A small model that predicts nearness at each pixel, trained from scratch: 3.03M parameters.
Rows from block 5, named by matrix and row number. Rows with one number belong to one channel. Each number is 128 + 32 x the weight over its row's rms, rounded and kept within 0 to 255. All counts start at 0. Numbers have three digits each. After the name is the row's rms in percent of the matrix's.
# convs0: first 3x3 conv (model.blocks.5.convs.0.weight, 144x144x3x3), inputs 120-134, a 3x3 kernel for each
# convs1: second 3x3 conv (model.blocks.5.convs.1.weight, 144x144x3x3, transposed), outputs 120-134, a 3x3 kernel for each
convs0.4 112:132134128128135130128128187128128128128128128128128128128128128128128128128128128128128128128128128128128128255130129185130131255165140128128128128128129131129129151131129129130138126129139116128131203129129131134156128128128128128128128128128129166133101115190123127255128128128128128128128128128128129137140239182100128131128128128128128128128128128128128128128128129128128129128128128128128128128128128
convs0.5 158:127128129128128128129127128128128128128128128128128128128128128128128128127127128128128128128128128128128128126161130127130145128128120128131128130133129130132129128128128129127128143189128127135128127128130117128107128128128128128128128128128126126127128119128127111128128128128128128128128128128127135128123130128105255127128128128128128128128128128128128128128128128128128128128128128128128128128128128
convs0.6 096:128068127128128128136107128128128128128128128128128128128128128128128128128128128128128128128128128128128128128126117127128130141130137128128128128128128131131128128128127128053083106125000000121066000040000129000128128128128128128128128128128127124124128164153129134127128128128128128128128128128019126050157131142232159169128128128128128128128128128129128128128128128128128128128128128128128128128128128
convs0.8 077:128128128128128128128128111128128128128128128128128128128128128128128128128128127128128128128128128128128128128128128128128127136143059128128128128128128128127107128128128128128128128128128127128128128128117129126127128128128128128128128128128128128128128127003129105213128128128128128128128128128128128128128128128128075212128128128128128128128128128128128128128128128128128128128128128128128128128128128
convs0.12 083:240128255128121127115128130128128128128128128128128128128127128128128128128129128128128128128128128128128128125132128110128132127000153128127128131128126133128124122126131129115127109101128127126079188178073129126152128128128128128128128128128162126130129127132129128126128128128128128128128128128131128129000119128255128126128128128128128128128128128127128128128127128128128128128128128128128128128128128
convs0.13 172:124128128128127134128128124128128128128128128128128128128127128128128128128128128128128128128128128128128128104128125128133136134128105127128128128128130129129128125127128127131129127128125131131132128128127127083077128128128128128128128128128128129129102129129127128142128128128128128128128128128124128139128125129128128129128128128128128128128128128128128128128128128128128128128128128128128128128128128
convs0.15 105:128129218127000083128128129128128128128128128128128128128128128128128128126128128128128128128128128128128128134127126141136099132084127126126130128184128129126129136000128153155020132132127130120130127126110129049116128128128128128128128128128118114128128095116130127128128128128128128128128128128127135000128189132090124121128128128128128128128128128128128128128128128128128128128128128128128128128128128
convs0.16 171:128126124128128128130128125128128128128128128128128128128128128128128128128128128128128128128128128128128128128131127127104127095083127128128131128128128127128090128128129128128129128121121122124132124000047117000079128128128128128128128128128128129129129129124128128128128128128128128128128128128135128128115128128125127097128128128128128128128128128128128128128128128128128128128128128128128128128128128
convs0.18 196:130129129128128128128128128128128128128128128128128128128128128128128128128128128128128128128128128128128128156206128129128128128128128128128141128128128128128128173160136128127128128128129133133123128128127128128128128128128128128128128128128129131128132147142135139128128128128128128128128128128140175132124125119130128128128128128128128128128128128128128128128128128128128128128128128128128128128128128
convs0.19 114:127126128000136133124129255128128128128128128128128128128128128128128128128128127128128128128128128128128128125126125127124161140000127128128126124124101197127126127128139127148182125000120065129132053113174255065144128128128128128128128128128113123125129130099128135126128128128128128128128128128129255126128128162131128000128128128128128128128128128128128128127128128128127128128128128128128128128128128
convs0.21 146:124118127128133128119128130128128128128128128128128128128128128128128128128128128128128128128128128128128128113114000139123003126011023190163128255129128134128128149127128131128127127128127128130127127126129125117128128128128128128128128128128127127128133129127131128130128128128128128128128128128121124125124102134128092125128128128128128128128128128128128128128128127128128128128128128128128128128128128
convs0.23 095:128127128126255142130251167128128128128128128128128128128128128128128128128128128128128128128128128128128128127007000129113130127167130128000129129132129130128127127127128129134132152150255130131130119143136101255124128128128128128128128128128126127127125114127122125126128128128128128128128128128150128126129111109105123100128128128128128128128128128128128128128130128128128128128128128128128128128128128
convs0.24 097:128129198124128110129124122128128128128128128128128128128122128128128128128128128128128128128128128128128128088128130119127020126128127126127119120128128130134133047126134130128126128129129130143150129128130127127137128128128128128128128128128123126124128119119127128130128128128128128128128128128128000000000023255128129116128128128128128128128128128128128128126127128128128128128128128128128128128128128
convs0.25 132:125128129128128128126128128128128128128128128128128128128127128127128128128128128128128128128128128128128128128128000128126016129128128127106126149128128127128128124128128125128128128128123129132000128024096128115128128128128128128128128128128130128128131129128128127128128128128128128128128128128120068127098129128121128128128128128128128128128128128127128128128128128128128128128128128128128128128128128
convs0.26 187:128128128128128128128128128128128128128128128128128128128128128128127128128128128128128128128128128128128128128128128128128128123128128128133128123119128124093122128128128128128128129129129128128128129128125117134130128128128128128128128128128128133128127136127128146129128128128128128128128128128127128111128128128139174128128128128128128128128128128128128128128128128128127128128128128128128128128128128
convs0.27 164:132128128128128128128128128128128128128128128128128128128128129128129128127124128128128128128128128128128128250127127127126000129128057128126129105120130128135130123128128144128128136200128126127127128127127124128128128128128128128128128128128128115119125128127126128128128128128128128128128128128130128128058127128206134099128128128128128128128128128128125128128128128128128128128128128128128128128128128
convs0.32 126:128128124128122154150130224128128128128128128128128128128128128128129128128128128128128128128128128128128128061128127124130127126255125129128128128135128127127128128128129124128136002128244106131123029128000128130104128128128128128128128128128129255126130255138137154129128128128128128128128128128124118127105125139134223130128128128128128128128128128128128128128128128128128128128128128128128128128128128
convs0.33 013:128128128128128128128128126128128128128128128128128128128128128128128128128128128128128128128128128128128128128128128128128128128000128128128128128128128128128128128128128128128128128128128128128128128128128128128128128128128128128128128128128128128128128128128128128128128128128128128128128128128128128128128128128128128128128128128128128128128128128128128128128128128128128128128128128128128128128128128
convs0.35 148:127128128129130135127153128128128128128128128128128128128128128128128128128128128128128128128128128128128128049126128123128143113129124129129128128128128128131128125128134131085127108125129131000128104122130127128128128128128128128128128128128125128138127127128128130146128128128128128128128128128150153125110147122077255128128128128128128128128128128128128128128128128128127128128128128128128128128128128
convs0.36 087:126128128129135127126138094128128128128128128128128128128128128128128128128128128128128128128128128128128128127128051072128099128150118128123127128126126127127128129173128127088128125047128151131130133130126130158130128128128128128128128128128128130130132120171122128141128128128128128128128128128129128118126066109109255140128128128128128128128128128128128128128128128128127127128128128128128128128128128
convs0.40 096:127125124130128124126128128128128128128128128128128128128128128128128129127128128128128128128128128128128128126115124000000127129129137128128128128126126160125255128128129128128128111072000127127000056130126123086255128128128128128128128128128129128126053116121128125039128128128128128128128128128127120129128129132036070128128128128128128128128128128128128128128128128130130194128128128128128128128128128
convs0.41 141:129128127132128128129127129128128128128128128128128128128128128128129128128128128128128128128128128128128128120141119094128066111128132133139128128128123126129126127129127129121129128119122127135108056128123000128128128128128128128128128128128129137129127134140125128126128128128128128128128128128136125128218116128128117123128128128128128128128128128128128128128128128128128128128128128128128128128128128
convs0.42 147:128128128127161139124136122128128128128128128128128128128128128128128128129129128128128128128128128128128128128127126128125124116128125128128128129129138066130155127128128134129172125114255131125112106127129054000128128128128128128128128128128128130128128129221122099255128128128128128128128128128125122124135141125128133127128128128128128128128128128128128128128128128128128127128128128128128128128128128
convs0.46 129:128126124143115024128128129128128128128128128128128128128128128128127128128128128128128128128128128128128128019129118255255000003113122129128128128128124130255123128127127200124108127202248129130110130124094019128115128128128129128128128128128111129126073129156126122129128128128128128128128128128109131128127145015122119126128128128128128128128128128128128128128128128128128128128128128128128128128128128
convs0.48 240:126124126066128051127125128128128128128128128128128128128128128128128128128128128128128128128128128128128128128167152128129129127128128140126128123127128114128129128136131128127129118128128060121123130129091127105071128128128128128128128128128128128128128128128128127120128128128128128128128128128128127130128128118128138128128128128128128128128128128128128128128128128128128128128128128128128128128128128
convs0.49 103:127116119127126126128126130128128128128128128128128128128128128128128128128128128128128128128128128128128128125128126127123116135125121128128128128128127128128128128129129128128131128089130126128068000071000103000065128128128128128128128128128127128128126123125174128136128128128128128128128128128127096085124125099182183149128128128128128128128128128128128128128128128128129128128128128128128128128128128
convs0.50 150:128128126149135127080255126128128128128128128128128128128128128128128128128128128128128128128128128128128128096130000140145125128135128131129129128138133121128128127129128123164128030063106126156120048128096128128138128128128128128128128128128139129127127127135128130128128128128128128128128128128255129131060212066132248125128128128128128128128128128129129128128128129128128128128128128128128128128128128
convs0.57 120:128128128128128128128128128128128128128128128128128128128128128128128128128128128128128128128128128128128128128128128128128128132128128128128128128128128128128128128128128128128128128128128128128128128128128125129127128128128128128128128128128128128128128128128129128128128128128128128128128128128128128128128128128127128128128128128128128128128128128128128128128128128128128128128128128128128128128128128
convs0.58 123:127128129128131123130128053128128128128128128128128128128128128128128128128128128128128128128128128128128128125126129128061130128129094129129134131129129130128126130128124130124112129135128075106128134118136128130108128128128128128128128128128100120148137255132129126126128128128128128128128128128131160124127138124130133067128128128128128128128128128128127128128128130128128128128128128128128128128128128
convs0.59 142:128128128127114128129030126128128128128128128128128128128127128128128128128128128128128128128128128128128128128128128128115110129111124126124123128129128127127128127126128027128131127128124117130130136123131129127129128128128128128128128128128097127129128127130128128128128128128128128128128128128124128129125128127071131081128128128128128128128128128128128128128128128128128128128128128128128128128128128
convs0.61 218:128128128128128128128128128128128128128128128128128128128128128128128128128128128128128128128128128128128128128128128129128128121112127128128128128128128027128128128128128128128128128128128128128128083127128138125148128128128128128128128128128128128128109129128096129129128128128128128128128128128128128128128128128000128128128128128128128128128128128128128128128128128129128128128128128128128128128128128
convs0.65 161:128127121124072122125128100128128128128128128128128128128128128128128128128128128128128128128128128128128128130129127127128129129128131125128128129128128088128128110128128127129128128144129255132010126123122126128126128128128128128128128128128104117132090128120177128125128128128128128128128128128255133128133125088130132127128128128128128128128128128128128128128128128128128128128128128128128128128128128
convs0.66 120:128128129128128127164153130128128128128128128128128128128128128128128128128129129128128128128128128128128128127128129066038063241148127128128128128130128128127126129128127130134127039134125132128129097098128128128128128128128128128128128130128128126112128123128172127129128128128128128128128128128122009105131084070255131121128128128128128128128128128128128128127128128128128127128128128128128128128128128
convs0.72 150:125127138128127126193128128128128128128128128128128128128128128129127128128128128128128128128128128128128128118128129128129053129128111128128116129000127128122127128127128128128127126113131128123127136189129129081117128128128128128128128128128134128126127128129129128127128128128128128128128128128127128000197128125255129128128128128128128128128128128128128128128128128128128128128128128128128128128128128
convs0.73 169:108125128128128128255129128128128128128128128128128128128128128128128128128128129128128128128128128128128128127128128128127127128108126128128128129128128120119111128128128115128128255128000056121128129127093087110106128128128128128128128128128124128128124130129124126130128128128128128128128128128129128129163126127125126124128128128128128128128128128127128128128128128128128128128128128128128128128128128
convs0.74 115:128128128128128128129128129128128128128128128128128128128128128128128128128127128128128128128128128128128128128128066105128106126132118128128128127128128128236130128128128128128128107100128128128102107203129101202106128128128128128128128128128128129128128132128129000083128128128128128128128128128128127128129189128141255137128128128128128128128128128128128128128127128128128128128128128128128128128128128
convs0.76 173:125023128127127128098093108128128128128128128128128128128128128128128128128129128128128128128128128128128128127013127142131156127128130128128128167255128127126127126128128137127128255188128128122083117035121127102149128128128128128128128129128121128128129127127128128132128128128128128128128128128123128128144129128128127129128128128128128128128128128128128128128128128128128128128128128128128128128128128
convs0.77 108:128128128128127128128128127128128128128128128128128128128128128128128128128128128128128128128128128128128128128128127128115130128149145128128128128128128128127129128128128128128128128129000128128127128109017133129137128128128128128128128128128128128128128125127128122000128128128128128128128128128128109129128128128129131220128128128128128128128128128128128128128128127128128128128128128128128128128128128
convs0.80 064:131135142127126127127129127128128128128128128128128128128129129128128130128128128128128128128128128128128128163127112128108127128129119128123104128128127123128128109095000127130127128129166255000126084071130128173130128128128128128128128128128166236128129128123127128129128128128128128128128128128125127103131175126151124145128128128128128128128128128128136137128129128128128128128128128128128128128128128
convs0.82 081:152147126135112129130127143128128128128128128128128128126128127127128128128128127128128128128128128128128128000139125127129125111128000130127127127128129127128131173124193131128129129126134120112133128130125106132029128128128128128128128128128131136128102126136129127127128128128128128128128128128220087255126020091134123131128128128128128128128128128128128128127127128128128129128128128128128128128128128
convs0.84 123:150152128121128128130129129128128128128128128128128128128128128128128128128128128128128128128128128128128128255142176124000131126093129129130128096128127131128126128127127130129128132128128167131135131050129129126129128128128128128128128128128127128128126129128128128129128128128128128128128128128043127143127128115134127129128128128128128128128128128126128128128128128128128128128128128128128128128128128
convs0.85 133:128128128128128128128128128128128128128128128128128128128128128128128128128128128128128128128128128128128128128128128128128128128128128128128128128128128128128128128128128128128128128128128128128128128128128020128128128128128128128128128128128128128128128128128128128128128128128128128128128128128128128128128128128128128128128128128128128128128128128128128128128128128128128128128128128128128128128128128
convs0.89 170:127128128128129128127156153128128128128128128128128128128128128128128128128129128128128128128128128128128128126124127123129128009172147128128128128127141128108125128128130116128128120170000128128128125178150129134128128128128128128128128128128125129129128128139128128129128128128128128128128128128127127126127130255000166185128128128128128128128128128128128128128128127128128127128128128128128128128128128
convs0.90 096:127132207129128125128129128128128128128128128128128128128128128129128128128128128128128128128128128128128128133095055060128159129128051099098137100128124129128161112125126123128128101128134132129128056129255072105102128128128128128128128128128132127122128128129126128104128128128128128128128128128000118081128000000123136143128128128128128128128128128127128128128128128128128128128128128128128128128128128
convs0.91 123:110111021134128139124128131128128128128128128128128128128128128128128128128128128128128128128128128128128128103073255128127128054064000127128128119129127128148125234128132150128126134136150130085126124133128076114128128128128128128128128128128119128135126128131128130130128128128128128128128128128255105165039000081128128149128128128128128128128128128127128128128128128128128128128128128128128128128128128
convs0.92 091:127140136128128130124127129128128128128128128128128128128128128128128128128129128128128128128128128128128128128165128127129128127131121128129128127128128127038000130129129128128125000000128151126122130113129122105087128128128128128128128128128139149187127117129106095086128128128128128128128128128200130230118127071156141135128128128128128128128128128128128128128128128128129128128128128128128128128128128
convs0.93 104:138130132128131130128131128128128128128128128128128128128128128128123128128128128128128128128128128128128128145128122117052126092126102127119125140128127130128142128130128131126127128022127125127120084050128128015121128128128128128128128128128128129128105128157128127127128128128128128128128128128000124091126130056115069125128128128128128128128128128128128128128128128128128128128128128128128128128128128
convs0.95 128:128128120128127126128127126128128128128128128128128128128128127128127128128128128128128128128128128128128128039127133123128129128128128127129128128139233121127128130123128128255129125118178000240133000127129128128127128128128128128128128128128129132130128126127128128132128128128128128128128128128124115130135255000128128128128128128128128128128128128128127120128128127128128128128128128128128128128128128
convs0.97 083:128128128128128128128128127128128128128128128128128128128128128128128128128128128128128128128128128128128128128128128128128128076131128128128128128128128128129128128128128128128128130124128128128128128128128000000000128128128128128128128128128127128128128128127126111000128128128128128128128128128128128128129128127127125011128128128128128128128128128128128128128128128131130129128128128128128128128128128
convs0.98 168:116128128128130127133128127128128128128128128128128128128128128128128128128128128128128128128128128128128128030126128128130129131128127128128127128128127132142095128128127135128117141073091124126156127130143131166129128128128128128128128128128129131134156136131144129082128128128128128128128128128128129127127119128128122062128128128128128128128128128128128128128128128128128128128128128128128128128128128
convs1.4 094:127033129125127129127128133128128128128128128128128128117129000123128128129128130125110069118129131025109128128069051128113122127106000129105104140128100132128128094126128126127128141128128044028128128127079128127000128211163116127129121126128112128121129129127128127127128128128128128128128128128128131128129124130128128117128128128128128128128128128133128128128128128128128128129127129120125127126133128
convs1.5 290:125131139123129120127128119128128128128128128128128128149190120130150129128126128128129128128128128128128125129127112125128121128129125128169132128132125128122125103255129115148191128115084141130128128127142130129129127129128128128128127137128127128128128128127127126126128128128128128128128128128031117130128127128128128128128128128128128128128128128123090128128132129128128128128128129128129128128137111
convs1.6 108:129132136128127122128128128128128128128128128128128128127128128125128128128128128127132125127127128127128117147127096128129024129129000129128128128128128128128127138134129128128128128128128152128143129129131062120129000088131128128129128128128128129137129131129138132136128128128128128128128128128128155211128128128128128129128128128128128128128128128128116121128128129128128128125128128040119128128129128
convs1.8 018:128128128128128128128128128128128128128128128128128128128128128128128128128128128128128128128128128128128128128128128128128128128128128128128128128128128128128128128128128128128128128128128128128128128128128128128128128128128128128128128128128128128128128128128128128128128128128128128128128128128128128128128128128128128128128128128128128128128128128128128128128128128129128128128128128128128128128128128
convs1.12 015:128125129129128129126127123128128128128128128128128128129162136124128128127128128127127128129128128131129127128127127129128128130127128128128128127131129125129129127130130129131129127127128127128128126125128125126128129126128128126122128129128128128129128128129127128128128128128128128128128128128127129128129128128128127127128128128128128128128128128128128129126121125128129128130128128127128128129128129
convs1.13 163:128127128129128111131128128128128128128128128128128128128126128129128128126128127128128128128128128128128128128128128128128128128127128128128128128127126128134131128128128131128128128128128128128128128128127127127126128128128128128128128058088128128128128128127128127128128128128128128128128128128128128128128128128128128127128128128128128128128128128128128128129128128130128128128128128128128128127128128
convs1.15 151:126128128126122174129128128128128128128128128128128128123000125255137128128128129128128128127124135051110106128128128128128128126128132128126133128129128149118083128127112105129128101130129128128128125128128128136128159129128140129142127137130128128129128128128128124108128128128128128128128128128127129076128128128135000128128128128128128128128128128128124129128068128149127128128128128128128128128129128
convs1.16 051:129127129130142150128128095128128128128128128128128128152128127114121125132128128128127128128127128134127140126086128127128128128128128128129118127125132126128119191127128144128128124132141129127128126129128113071123127128127130128125128127131128150169128132128128131130128128128128128128128128128128127128129128129128128109128128128128128128128128128094128000135127126128128129128128128128128128120129128
convs1.18 215:128128128128128128128131128128128128128128128128128128128128128128127128128128128128128128128128128128128128128128128128128128128128128128128128128128128128128128128128128128128128129129128128128128128128128128128127128128128128128128128127102128128128128128128128128128128128128128128128128128128128128128128128128128128128128128128128128128128128128128128128128128128128134128128128128128128128128128128
convs1.19 063:000083125127141130127136250128128128128128128128128128128128128129128128128128128127128128128128119128127138128147128127127124128123128128138142128128127128126128124129128106128128128126128128131131134166132130129127131131127128127128128130130128129128000125112105121123128128128128128128128128128128128127129127124128128211128128128128128128128128128128134128128128128128128128128128128128128128105104128
convs1.21 104:127119129123129131135127129128128128128128128128128128120125128113128116154130128128128128128134128130129120128128128128128133128128129128128128128128129153130129128108116128125072127139103128128128128128128127107106142128128238125128128124121128128128128128128115127130128128128128128128128128128128128128128122127129127128128128128128128128128128128127128090131128104133128127128128128129129128153128127
convs1.23 156:129086129128096117128128128128128128128128128128128128117128127109126122129130128127128119128126109130008125128079128128121121129126073255127128130128109122126118000128128128128172128127128129037106127128128118127128124127128103127127129128134128128128128132139130128160128128128128128128128128128128127130124122131128127128128128128128128128128128128129012128255255134131130126128128128154127128129117111
convs1.24 107:129127127129132120128128129128128128128128128128128128128130130129126125128128128131129129124141127131127128125128128128129129128128128173124128132128156127129128128125129128128127128131127128125128129164127128141128126128128127130136120128128128128127128129129127129129128128128128128128128128128117131128124146127088059128128128128128128128128128128126129117129138125127128121128128128121127128174129129
convs1.25 089:128128128128128129128128128128128128128128128128128128128128087128094070128129121128128128128128128128129128128128128128128128128128128128128128127128129127155128128128129128128129128128000128128128128128128128128128128128128128128127128129128128128128128128128128128128128128128128128128128128128128128128128128128128128128128128128128128128128128128128135127128133102128128128128128128128128128128128128
convs1.26 147:128128128128128128128128128128128128128128128128128128128128128128128128128128128127127127128128128128128128129129136128128128128128128128128128128128128128128128128128128128128128128128128128127127127126127128128128128128128128127128128128128125121127128128128128128128128128128128128128128128128128128131128128128128128128128128128128128128128128128128128128128129128128128128117124128128128128128128128
convs1.27 177:128050125127128128131128127128128128128128128128128128255255181136128116126076128128128128129128129128127128128128128133128128129128134128129129128129106128139127128126236126056133134128128128128128127128129127102099128128128128128128130143128128128128128128129129130128128128128128128128128128128127127128128129130128129129128128128128128128128128128129129128130128125128130128128128128128128128128128133
convs1.32 144:131149130129136176128128139128128128128128128128128128127128132128130100138130129127127128125125123133131128128126126099124121123128126117117128138131128128155127121125131130126130128122128117106102126129114128128127079127128126128131128131154129129129128154132118018169128128128128128128128128128128128129162127131118104129128128128128128128128128128132127123129127127207142147128128128127128128113125116
convs1.33 009:128128128128128128128128128128128128128128128128128128128128128128128128128128128128128128128128128128128128128128128128128128128128128128128128128128128128128128128128128128128128128128128128128128128128128128128128128128128128128128128128128128128128128128128128128128128128128128128128128128128128128128128128128128128128128128128128128128128128128128128128128128128128128128128128128128128128128128128
convs1.35 209:128131145129128128126127126128128128128128128128128128127128127134129126128148132123128126148125144122128127133126129122128127118128128117130129128145138129136131128132147129167131129128128125128127127128128129128128128130128129128134128134128128127128114128128133128139128128128128128128128128128128128146172135132127128129128128128128128128128128128129128198128255131128139128128128128089114128128158119
convs1.36 069:127132128128129128128128130128128128128128128128128128116127128124118128128129128126126129128128129129128128128128128128128125129128129128126127128128128128130128128132124128129123129128130128128130128131129128128128128130130125128128126128128128128129128128131128128128128128128128128128128128128128128128129128129127127128128128128128128128128128128126129128119126128127156128128128128128128127129129127
convs1.40 064:128127138130129128127129141128128128128128128128128128128133188128128128128128128127148144128126129124137133129129129127130132126123135137125125126128131127127128128127127117128129129128128129129129129130131128128128127126128123128123129129128130128128129131128124128128128128128128128128128128128128128255126128104129129128128128128128128128128128128142129128128128127128128128130128128132121127131130129
convs1.41 089:128117129128128132094123128128128128128128128128128128122127111124000099128128128127128128127127128127129124128128128125119129126126128121128129126110128130000128128128129117127129137131128126128127076128128123118128178129122158155132144130170127128128128128128128127128128128128128128128128128128129129129113128127118112128128128128128128128128128128155134129168131122110118109128128128123139128128126130
convs1.42 100:131131128129127128134128128128128128128128128128128128127128128128128128128128128128186134128129127130128120127128127126128000128128075136127100150131128128128126062139128128128127129128128128134138128127128054121128129128127127148128152129128130000011128142149126129211128128128128128128128128128119130127129127127129127128128128128128128128128128128122128134129136134128128128128129128129129128097049128
convs1.46 087:127129130119129255132126128128128128128128128128128128143128129128128128128128128129116125138130134130104018128127132126046121128126127152148127129128130128096127122129137129255127126128124127127127120127124255127127125131129129113126128124126128129132127130151126124132128128128128128128128128128128129130131128128128127255128128128128128128128128128128128128128128127130128125128127131172129130152127152
convs1.48 323:128128128128128128136130128128128128128128128128128128131128128131129129130128128128128128128128128128128128128128128129128128129129128128128130128131144106127125146128118133127128129128129128128128128128128129128124097126128117125128130129128128117128128128128128128128128128128128128128128128128128128128129129129126108039128128128128128128128128128127125126123127104130127127128128128128128128128128128
convs1.49 116:128128126128128128128128128128128128128128128128128128126126128128128125128128128255125123128128128128128128255128000129129000130129101128018128128127127128128128128127125128127128129128128128127127078126127129073128045095128128128128128127128255130161130129130130129128128128128128128128128128128128127128128128057128128128128128128128128128128128128128128128128129128128128128126127129128128132128129128
convs1.50 112:141128128111133160127124128128128128128128128128128128128128128128128128128130129119128127128118125128125128128128128132127173128130167127128133128128127128128128143128129128121130128129128121128128126128129128133134129133129127128125127127130128128127126130128128127127128128128128128128128128128127088128128247128255128127128128128128128128128128128128128128126128128125128128128128128128126128120130128
convs1.57 015:128128128128128128128128128128128128128128128128128128128128128128128128128128128128128128128128128128128128128128129128128128128128128128128128128128128128128128128128128128128128128128128128128128128128128128128128128128128128128128128128128128128128128128128128128128128128128128128128128128128128128128128128128128128128128128128128128128128128128128128128128128128128128128128128255128128128128128128
convs1.58 081:128124128128128128128129127128128128128128128128128128128127125096121127136130128127128128127128128113129129128128128129128128128128151128128127128128115128127128128127128129121128123133129127128123127125125127128119128127128123129137221129129128122128128128128122128129128128128128128128128128128127128127127128088129128128128128128128128128128128128186139128126082130123129129128128128128129128129128128
convs1.59 160:127114127128092098128128129128128128128128128128128128047120127000000126121024127127128128126127127114129128128128192129128128127128148121127127128068128030000128128128127128044000128101081128128128114128123093128126201128128130129130135130146128128128125126127118127128128128128128128128128128128128142128128126126131128125128128128128128128128128128149138129131136131124255129128128128129128128128128127
convs1.61 237:128128128128128127128128128128128128128128128128128128128128128128128128128128128125125124128128128128128128129129135128125129128128128128128129128128128128128128127119128128128128128128128128128127128128128128128128128128128128128128128128128124102100128128128128128128128128128128128128128128128134128128128128128128128128128128128128128128128128128128128129128128128128128128010106255128128128128128128
convs1.65 133:144190162127135140128126150128128128128128128128128128162128105114058129128130128128127128127128133140129128128128127128128255127127128127127128131128128126127131127178128128128111111129131127120127127127128129127126255255129156128129126123128127126127128128128128128233128128128128128128128128128128129129128127128129129128128128128128128128128128128125128128128128128129128162128128128128128127124128128
convs1.66 083:128128128128128128128128128128128128128128128128128128128127128128128128128128128128128128128128128128128128127128128128128128128128128128128129129128128128128128128128128128128128128128128128128128128128128128128128129128134128128128128128128128129128128128128128127128128128128128128128128128128128128128128128128128128128128128128128128128128128128128128128128126122128128128128128128130128124128128136
convs1.72 235:125126137119127139127130118128128128128128128128128128127132155128128136128158128089128128129144128128120051123128130125129128119126131128129114129128117127132128139127000128131129124161127128129130128123118130128127168136131129128128128128131128128127136127127129131130128128128128128128128128128129128124115151119077245147128128128128128128128128128127125127128125046128128128129129127129128127109152129
convs1.73 137:127123136091128129128130129128128128128128128128128128127128128128128128128128128129114128255226127255105128127126127125099127053039072093120126125119129128128129156130000128131127128128128255209184205128138128129128063119128113125116128128128046090129071125140116128123128128128128128128128128128134124120134180128128136130128128128128128128128128128129128128129128130128128128148123127102092131255141129
convs1.74 067:128128128128128129128127128128128128128128128128128128128126127128128128128128128127129134128126130127128126129168255129129129128127127129131128128126129128128128129128128128127128128128128127125128119122126126128127129132128129129115128128128128128127128128127116116128128128128128128128128128128128127127128128127128129128128128128128128128128128128128128128127121127128128128203126128134129129127129129
convs1.76 288:125127160255129127043117048128128128128128128128128128108241125128128125128128128107086126141127127127124128098132128137127128160131129109121123068000066127128128126127128128126129148128128127125129129115129146212181127128097126128116128133128129123128194136129131131122128128128128128128128128128124118078127127128128159141128128128128128128128128128125128128124118124128128128128128128042127128127119133
convs1.77 065:128128128128128128128128128128128128128128128128128128127128128128127128128128128128129129128128128128128128128128128128128128128128128128128128128128128128128128128128128128128128128128128128128128128128128128128128128128128128128128128128128128128128128128128128128128128128128128128128128128128128128128128128128128128128128128128128128128128128128129128128128128128128128128120124128128128128128128128
convs1.80 017:128128128128128129128128128128128128128128128128128128128128128128128128128129128128128128128128128128128127128128128128128128128128128128128128128128129131128128128128128128128128128130128128128128127128128128128128128128128128128128127128128128128128128128128128128128128128128128128128128128128128128128128128128128129128128128128128128128128128128128128127128127128255128128128128128128128128128129128
convs1.82 106:128127128129128133128128128128128128128128128128128128144128129127173133137128129128128129128128022127124129127128127127128130127113128128119130142089130094060121196129128128128128114130127128128127128128128103125127127127128127127128128134129130128129131133129128129128128128128128128128128128128138102130133025183127144130128128128128128128128128128126126128130128115131128127128128128127128128109129128
convs1.84 051:128128128127093129139128128128128128128128128128128128114106098124128127132128128128128128129130128129120125128128128128127127128128128127127129127123127120125128129124128127125127141137128128128128126077100128125105169127129255128126255130132128128128128128127128128125128128128128128128128128128129128125129128129129128126128128128128128128128128128128129127129128128128128128128128128127128127123128127
convs1.85 016:128128128128128128128128128128128128128128128128128128128128128128128128128128128128128128128128128128128128128128128128128128128128128128128128128128128128128128128128128128128128128128128128128128128128128128128128128128128128128128128128128128128128128128128128128128128128128128128128128128128128128128128128128128128128128128128128128128128128128128128128128128128128128128128128127128128128128128128
convs1.89 251:121128137128129134128128135128128128128128128128128128131127128129128142128129129137128148128128128128128137127129147128128158127126140155120128138125127130128128166155128128128128128128128128123128126109128129129135134145129130128128128091054128137135128128128168131128128128128128128128128128128128125127140130184126130173128128128128128128128128128127128108127129124128128126128127129128136128128130128
convs1.90 069:134128128131130130128000125128128128128128128128128128129129130128128128127129128128128128128128128126122169127128128128128139125126127128128128169128130129127130164132128133122128135179128129129129131130128128126127174127128210128127132128113128128127128128127128128129128128128128128128128128128127128128125128115129128126128128128128128128128128128130129127128128128116128128128128128130127128128130128
convs1.91 120:128128106131150121126136121128128128128128128128128128137255255128131116128199175129128128127127121095122126128128128128128128000128129127127130113176137121128212132128132146132133129128129092128128128130132134129129128139128134144024163170130128126127129128128128074122128128128128128128128128128128128129129027117125129133128128128128128128128128128128124098128128109128131131128128128128128128109147128
convs1.92 096:127128129122119128127127127128128128128128128128128128117123127128128128128128128138131124129128000136136129131065127138121000129119111127000126128128128128127128128125114128128127127123128126128129127127127130131128121124126121126128130128128128128128124000128129128125128128128128128128128128128157032129128149133128125130128128128128128128128128128107128121132141132130129128134125125128130129129131130
convs1.93 086:128159126128141145126127127128128128128128128128128128126125128128136128128129128128128128126099128126124238128128235128138164123126164129129129127128141120125127128135127113129144129131128129129129128128128132125128130128127255130127128128086128127127128128128127132128128128128128128128128128128128128128129138127128128103128128128128128128128128128128128128128128128129137129128128128181128128126128127
convs1.95 072:128125129128128128129128126128128128128128128128128128084128128255129128128128128128128128128128131128128128128128128128128128128128131129130131115169128140162129128126128129105129128255128128128128128128128128128128128128128128128128128128128128128129128128129128128128128128128128128128128128128127128128128128126128128128128128128128128128128128128128128128128128128129127128128128128128128128128128128
convs1.97 050:128128128128128128128128128128128128128128128128128128128128128128128128128128128128127127128128128128128128130038129129128128128128128128128128128128128128128128128128128128128128128128128128128126128128128128128128128128128128128128128128128128000000128128128128128128128128128128128128128128128128000128128128128128128128128128128128128128128128128128128128128128128128128128128129128128128128128128128
convs1.98 172:127111070101132113133122087128128128128128128128128128059138121107121131139128128126128118118129118075124128116234129128129125023127255125129128126137133128127128113126109128112131128133131104098128124123128119124125128133000132138081148110058128124127130128125106124112128128128128128128128128128131127131127127128095125133128128128128128128128128128131126124127126152128127128150128128133128128131137128